python train.py --model="multi-label audio tagger" --dataset="struck, bounced, scraped and rolled objects made by modal synthesis" --train_examples=78125 --noise_aug=0.002 --n_mels=40 --hop_length=160 --input="log_mel" --spec_augment=false --win_length=512 --arch="tc_resnet" --norm="batchnorm" --activation="relu" --depths=[3, 6, 6] --kernel_size=11 --stem="single" --widths=[96, 96, 96] --num_labels=32 --init="torch_default" --residual_init="scaled_by_depth" --optimizer="cautious_adamw" --lr=0.0035 --beta1=0.8 --beta2=0.999 --eps=1e-06 --ema_decay=0.995 --magnitude_pruning=0.3 --steps=10800 --batch_size=256 --epochs=35.4 --lr_schedule="cosine" --final_lr_fraction=0.1 --warmup_steps=320 --weight_decay=0.05
Rows from block 5 of a small multi-label audio tagger, named by matrix and row number. Rows with one number belong to one channel. Each number is 200 + 20 x the weight over its row's rms, rounded and kept within 0 to 999. All counts start at 0.
Before each channel's rows are labels from the 100 clips, of 14848, where the channel reaches its highest value: "strongest on" is what is common among them. Only what is clearly more common there than usual is listed. The data: struck, bounced, scraped and rolled objects made by modal synthesis.
# convs0: first width-11 conv (model.blocks.5.convs.0.weight, 96x96x11, each kernel summed), inputs 0-95
# convs1: second width-11 conv (model.blocks.5.convs.1.weight, 96x96x11, transposed, each kernel summed), outputs 0-95

strongest on: membrane
convs0.37,186,226,176,182,219,218,225,200,196,210,128,165,192,199,159,208,173,199,154,171,168,191,207,196,187,202,214,187,214,215,199,208,172,173,182,201,193,198,221,202,204,196,145,202,180,160,186,190,199,208,178,193,235,208,196,225,203,167,192,198,206,206,209,207,158,178,212,213,224,164,215,194,189,200,200,222,205,186,216,217,204,209,181,215,207,193,201,216,232,203,198,209,182,210,223,216
convs1.37,193,160,85,200,194,191,196,198,189,197,169,205,171,207,219,201,181,213,210,222,187,201,193,173,194,197,202,206,204,203,194,182,210,178,213,181,213,174,180,227,188,197,178,206,200,130,181,190,214,185,197,203,186,214,209,210,210,221,187,187,205,179,233,203,164,212,219,197,180,208,196,206,204,207,206,185,198,226,204,199,175,192,200,210,218,204,211,185,188,214,202,210,191,223,210,192

strongest on: hard striker; steel-like damping
convs0.85,207,181,189,193,185,204,210,194,213,216,194,196,199,159,169,186,191,187,152,173,163,186,186,209,170,162,186,205,215,200,194,211,176,187,191,215,158,200,198,181,227,231,158,165,176,196,173,185,214,169,173,181,193,201,211,197,190,201,191,171,224,209,201,205,209,171,185,188,191,199,182,194,199,223,173,221,201,189,197,222,197,199,232,149,168,178,188,184,208,189,187,202,191,168,211,167
convs1.85,197,185,192,202,183,201,209,182,214,227,184,191,209,195,208,209,226,204,216,203,208,150,245,203,207,233,194,196,209,205,241,234,222,202,194,224,205,227,246,204,201,201,204,198,164,212,191,189,194,236,217,228,147,191,179,216,222,180,200,226,158,213,192,164,188,229,210,203,202,204,198,234,220,206,204,218,193,238,233,211,231,172,191,186,225,191,202,202,213,197,215,205,221,189,193,210

strongest on: large; membrane; mains hum
convs0.3,188,164,200,153,191,199,194,193,225,207,208,196,166,176,218,197,164,187,229,184,199,193,221,173,179,193,199,210,227,216,188,158,214,179,206,223,223,215,184,204,214,188,195,222,188,198,209,190,235,175,219,196,223,178,214,220,193,216,213,199,210,240,178,198,192,208,179,205,148,223,189,225,198,172,138,195,215,246,189,198,191,200,222,206,170,212,205,185,206,187,182,186,211,207,206,193
convs1.3,223,222,215,166,174,241,197,192,194,202,212,189,208,208,197,172,194,207,195,203,186,173,189,233,198,201,201,190,174,212,214,229,201,140,216,188,146,221,193,204,196,228,185,192,197,203,211,180,163,215,201,195,234,194,192,205,197,201,207,187,187,229,177,197,170,218,205,224,191,201,227,189,215,159,165,181,186,191,200,240,194,213,179,242,183,226,209,185,219,236,178,208,205,193,219,207

strongest on: small; rolling; white noise
convs0.82,183,153,164,222,183,210,206,221,228,223,222,241,190,178,176,157,185,213,210,198,198,186,169,208,168,187,196,223,218,216,185,187,173,180,216,233,223,206,200,182,215,185,211,212,172,175,183,225,188,187,200,202,183,190,183,210,205,198,159,195,209,183,223,209,179,211,196,190,191,203,198,172,182,201,216,223,184,189,174,186,232,198,220,174,194,174,209,199,189,181,223,209,140,180,205,212
convs1.82,200,174,223,186,174,185,197,214,237,186,200,189,200,181,184,214,177,227,205,208,205,211,209,196,222,204,199,213,190,205,212,183,247,221,219,201,212,209,204,231,199,225,206,233,211,211,192,202,213,259,201,173,205,182,172,159,213,198,172,199,222,210,202,168,179,194,241,202,195,185,209,223,222,214,180,181,201,195,186,213,173,176,194,169,202,238,197,251,205,168,197,190,213,211,238,178

strongest on: large
convs0.75,216,206,186,207,183,195,194,183,157,194,222,207,189,189,205,195,221,209,164,204,212,199,198,209,207,224,189,207,190,227,190,223,175,199,195,207,224,155,188,204,172,223,186,189,212,199,172,204,198,202,180,214,202,200,198,173,204,228,133,214,191,170,157,208,202,218,208,173,195,135,202,200,202,198,174,204,192,204,185,206,200,193,193,204,159,224,207,143,185,172,197,176,216,201,182,184
convs1.75,201,199,197,192,198,193,190,203,141,204,220,204,194,241,185,196,184,192,179,216,217,193,175,216,190,215,219,178,196,211,199,201,216,201,237,191,205,143,225,169,192,218,208,173,217,200,198,222,213,195,204,185,216,208,195,192,211,165,209,213,179,193,195,195,205,210,183,149,157,186,195,194,189,146,194,187,216,211,250,208,200,187,199,216,194,226,182,193,205,256,191,194,208,200,231,207

strongest on: membrane; clipping; text has "clipped"
convs0.71,203,225,228,223,237,262,205,204,192,194,202,202,208,225,173,267,208,201,204,206,224,216,197,242,202,204,193,191,202,221,209,209,199,171,185,203,173,211,174,207,189,203,190,230,191,234,192,204,218,191,205,200,198,190,190,153,177,212,193,198,194,208,238,200,220,222,218,202,216,187,204,199,177,192,255,169,180,229,186,209,194,199,174,211,186,198,199,193,207,212,229,237,210,187,205,205
convs1.71,215,185,192,182,193,163,239,203,197,172,182,215,188,192,221,177,204,184,218,199,216,202,168,178,215,200,157,210,200,174,198,172,183,253,194,200,170,175,198,199,201,174,231,197,202,173,186,197,197,181,198,204,246,223,190,228,234,204,205,219,226,193,181,205,211,177,197,203,195,205,194,206,221,211,200,202,192,198,199,193,204,221,219,190,184,217,198,186,135,209,145,191,216,234,190,197

strongest on: action: repeated hits; thin (high-pass); mains hum
convs0.87,183,210,214,200,178,237,208,213,201,191,163,240,201,209,210,210,171,211,208,233,246,209,182,199,165,178,180,168,195,212,172,164,190,195,246,153,194,225,237,198,216,201,206,202,207,186,204,194,220,159,213,179,156,199,189,210,177,212,214,194,200,226,208,228,222,187,212,215,201,238,193,211,171,194,165,197,203,199,193,157,183,210,201,202,202,204,205,207,218,191,215,192,190,189,190,197
convs1.87,168,189,207,188,192,188,184,211,194,191,206,153,180,194,190,203,193,203,168,171,178,194,213,199,217,200,198,170,197,165,217,204,200,198,131,208,177,151,148,189,192,196,207,208,178,196,155,175,186,216,195,201,186,202,209,207,191,196,190,195,215,167,185,185,159,178,203,139,192,174,206,181,196,203,178,202,173,202,177,214,191,200,220,188,185,190,209,199,225,184,208,201,211,192,200,185

strongest on: hard striker; scraping; clipping
convs0.78,234,221,193,175,187,206,212,210,188,186,217,192,186,206,203,216,176,204,183,196,199,189,189,195,180,218,183,222,190,200,214,192,192,181,171,169,183,229,205,195,176,205,182,224,201,183,175,205,200,196,209,191,210,161,187,148,130,197,158,189,194,215,200,189,156,187,211,216,174,148,183,210,176,188,191,184,209,171,206,204,202,197,242,201,197,194,188,195,151,186,176,209,199,209,194,214
convs1.78,212,198,191,213,223,198,194,207,215,211,160,173,180,208,228,206,222,206,187,207,247,224,214,189,183,219,211,192,151,205,236,221,240,177,266,195,222,190,205,219,227,230,177,204,220,201,197,215,154,216,206,184,213,187,192,207,199,231,188,189,196,196,227,197,195,211,243,186,194,182,219,211,212,206,212,254,181,195,190,210,187,212,183,208,180,186,203,215,200,211,217,198,202,197,210,215

strongest on: small; mains hum; clipping
convs0.70,196,206,167,207,169,215,190,222,168,195,148,198,174,204,195,232,170,236,179,205,230,190,206,166,196,184,216,192,193,194,198,184,216,175,232,192,206,220,203,177,196,228,178,220,214,191,186,205,213,200,167,186,208,176,204,185,212,198,199,189,186,202,167,196,215,219,201,194,208,185,163,211,142,198,219,241,185,171,199,189,200,175,212,154,188,210,195,167,201,175,216,219,216,181,193,195
convs1.70,209,201,181,202,213,195,212,196,176,210,164,174,203,192,214,185,227,219,198,238,162,211,191,179,195,215,191,206,195,199,216,224,208,197,211,162,197,199,199,216,260,245,181,195,221,191,206,188,177,221,202,195,219,169,190,178,203,196,209,224,190,192,183,178,232,209,196,158,187,198,208,209,175,192,202,203,190,197,207,194,173,278,194,203,224,200,152,225,194,196,191,213,184,214,207,185

strongest on: small; rumble
convs0.95,208,213,207,202,183,196,229,187,182,207,208,212,216,180,175,208,204,177,184,206,233,207,209,222,206,211,204,219,189,217,190,217,153,202,186,192,213,166,182,202,203,154,181,221,191,213,159,204,186,224,184,224,206,197,188,193,200,243,123,196,210,193,224,196,179,215,213,210,194,136,204,201,207,202,232,192,190,175,175,199,207,200,192,177,176,210,204,171,192,230,223,185,198,197,196,193
convs1.95,187,197,199,202,194,210,187,193,181,208,195,203,184,187,154,196,198,204,202,213,220,200,197,206,189,238,199,173,173,212,181,188,217,215,252,195,206,154,224,174,200,187,199,176,201,228,220,194,214,190,206,150,227,183,198,228,217,200,191,177,165,160,202,197,198,186,174,135,192,179,200,199,176,177,204,186,194,213,229,187,211,199,188,216,201,242,191,203,214,234,207,195,193,193,240,208

strongest on: repeated hits; round plate
convs0.91,173,188,202,212,225,216,195,158,223,194,215,186,219,203,196,197,201,222,187,233,203,219,211,213,197,182,206,179,185,208,183,210,175,200,171,203,225,196,167,198,207,208,204,187,217,208,210,152,172,228,220,185,201,200,210,219,166,178,175,200,207,209,200,208,192,181,255,211,216,158,221,216,210,254,230,220,210,228,193,208,185,200,212,229,210,210,177,225,232,201,213,206,170,224,170,188
convs1.91,191,192,174,200,141,168,185,202,200,191,193,173,181,206,179,197,150,166,202,159,195,181,200,159,207,185,173,212,194,191,180,193,191,185,208,210,223,176,179,212,178,179,190,215,165,181,196,190,219,202,162,203,171,220,195,178,217,227,197,202,195,173,186,205,197,184,184,175,157,192,183,202,203,172,188,167,197,177,177,193,199,198,179,169,181,199,201,176,176,175,185,201,214,179,203,177

strongest on: repeated hits; steel-like damping
convs0.10,194,180,201,176,178,183,221,210,213,231,220,215,237,176,170,171,195,216,208,209,170,188,218,206,191,193,197,208,195,193,219,154,174,192,238,218,227,141,189,184,221,202,186,178,199,199,200,180,187,199,202,195,257,209,204,184,213,204,196,174,201,195,225,208,188,206,202,161,203,195,186,196,211,195,196,228,225,215,216,195,200,181,196,153,200,205,207,205,246,200,169,185,188,185,224,233
convs1.10,246,208,212,195,176,213,181,206,222,209,213,189,190,223,215,216,205,208,199,210,219,163,228,191,228,198,198,199,201,225,201,195,260,222,240,197,182,199,192,206,209,201,194,229,153,193,209,174,227,226,179,182,169,175,194,219,221,216,172,172,205,200,189,203,174,215,200,182,175,185,175,236,180,202,164,208,178,214,217,218,219,216,179,179,188,222,187,208,198,214,204,201,211,182,215,159

strongest on: repeated hits; string
convs0.25,198,210,200,167,190,235,203,143,195,227,202,197,174,205,202,179,195,206,197,213,187,205,201,206,175,189,196,166,197,198,196,174,193,200,197,199,183,190,209,204,232,154,212,196,183,197,201,114,181,189,226,174,195,199,208,195,165,197,203,130,173,203,202,180,198,185,193,200,196,188,193,182,192,225,170,209,223,206,182,181,188,202,181,202,195,202,175,200,209,201,186,214,182,169,216,196
convs1.25,219,205,208,194,205,197,196,218,202,179,200,164,189,213,185,196,182,196,184,171,188,153,191,188,267,172,197,200,187,201,164,169,195,178,190,227,232,185,216,208,178,209,211,203,194,182,181,205,214,130,200,186,188,196,190,172,208,182,167,219,207,210,179,207,201,212,177,173,194,159,187,214,213,208,212,155,198,199,187,182,199,184,217,209,187,231,227,192,214,200,195,186,214,224,206,217

strongest on: hard striker; closed tube
convs0.30,213,159,200,213,203,218,220,200,168,195,181,213,197,185,155,190,224,201,212,193,216,191,207,217,222,178,194,223,204,222,202,180,210,239,168,197,178,213,217,227,190,182,219,216,175,217,173,203,212,206,220,208,176,182,195,216,198,219,134,201,203,176,225,189,201,204,220,210,198,164,200,214,198,199,225,178,205,177,180,182,205,183,218,131,198,206,241,199,203,215,208,189,208,177,216,186
convs1.30,188,213,198,193,188,203,168,203,195,193,198,192,168,188,179,167,187,203,194,204,217,186,195,183,189,216,201,218,164,234,181,160,197,203,247,213,235,174,180,208,187,201,155,169,162,228,202,201,178,191,201,190,216,175,180,199,195,202,152,192,205,199,210,191,204,221,217,172,214,139,206,212,207,184,193,194,146,201,189,200,206,204,161,194,199,191,168,200,189,197,192,198,182,175,206,211

strongest on: membrane; thin (high-pass); clipping; text has "clipped"
convs0.17,188,208,200,211,155,204,202,195,199,211,183,217,199,221,179,205,199,196,160,187,210,190,171,222,207,176,194,225,222,190,189,215,191,215,202,194,181,201,215,172,197,181,161,170,194,175,210,214,179,218,198,217,181,202,172,228,197,207,223,181,216,228,165,191,155,224,206,205,209,222,199,197,200,200,223,227,197,198,185,238,208,211,168,263,220,200,191,169,206,210,197,196,158,239,202,168
convs1.17,214,202,192,175,184,209,191,203,185,192,197,192,185,161,187,198,185,210,166,172,202,213,205,214,161,205,204,193,167,220,208,185,199,183,155,232,201,218,225,175,221,215,205,189,186,211,197,195,207,192,220,179,221,201,201,214,175,221,206,182,197,178,218,216,189,214,231,188,191,195,209,156,205,219,184,178,135,204,197,183,208,215,169,144,199,170,184,221,207,171,233,205,193,166,187,193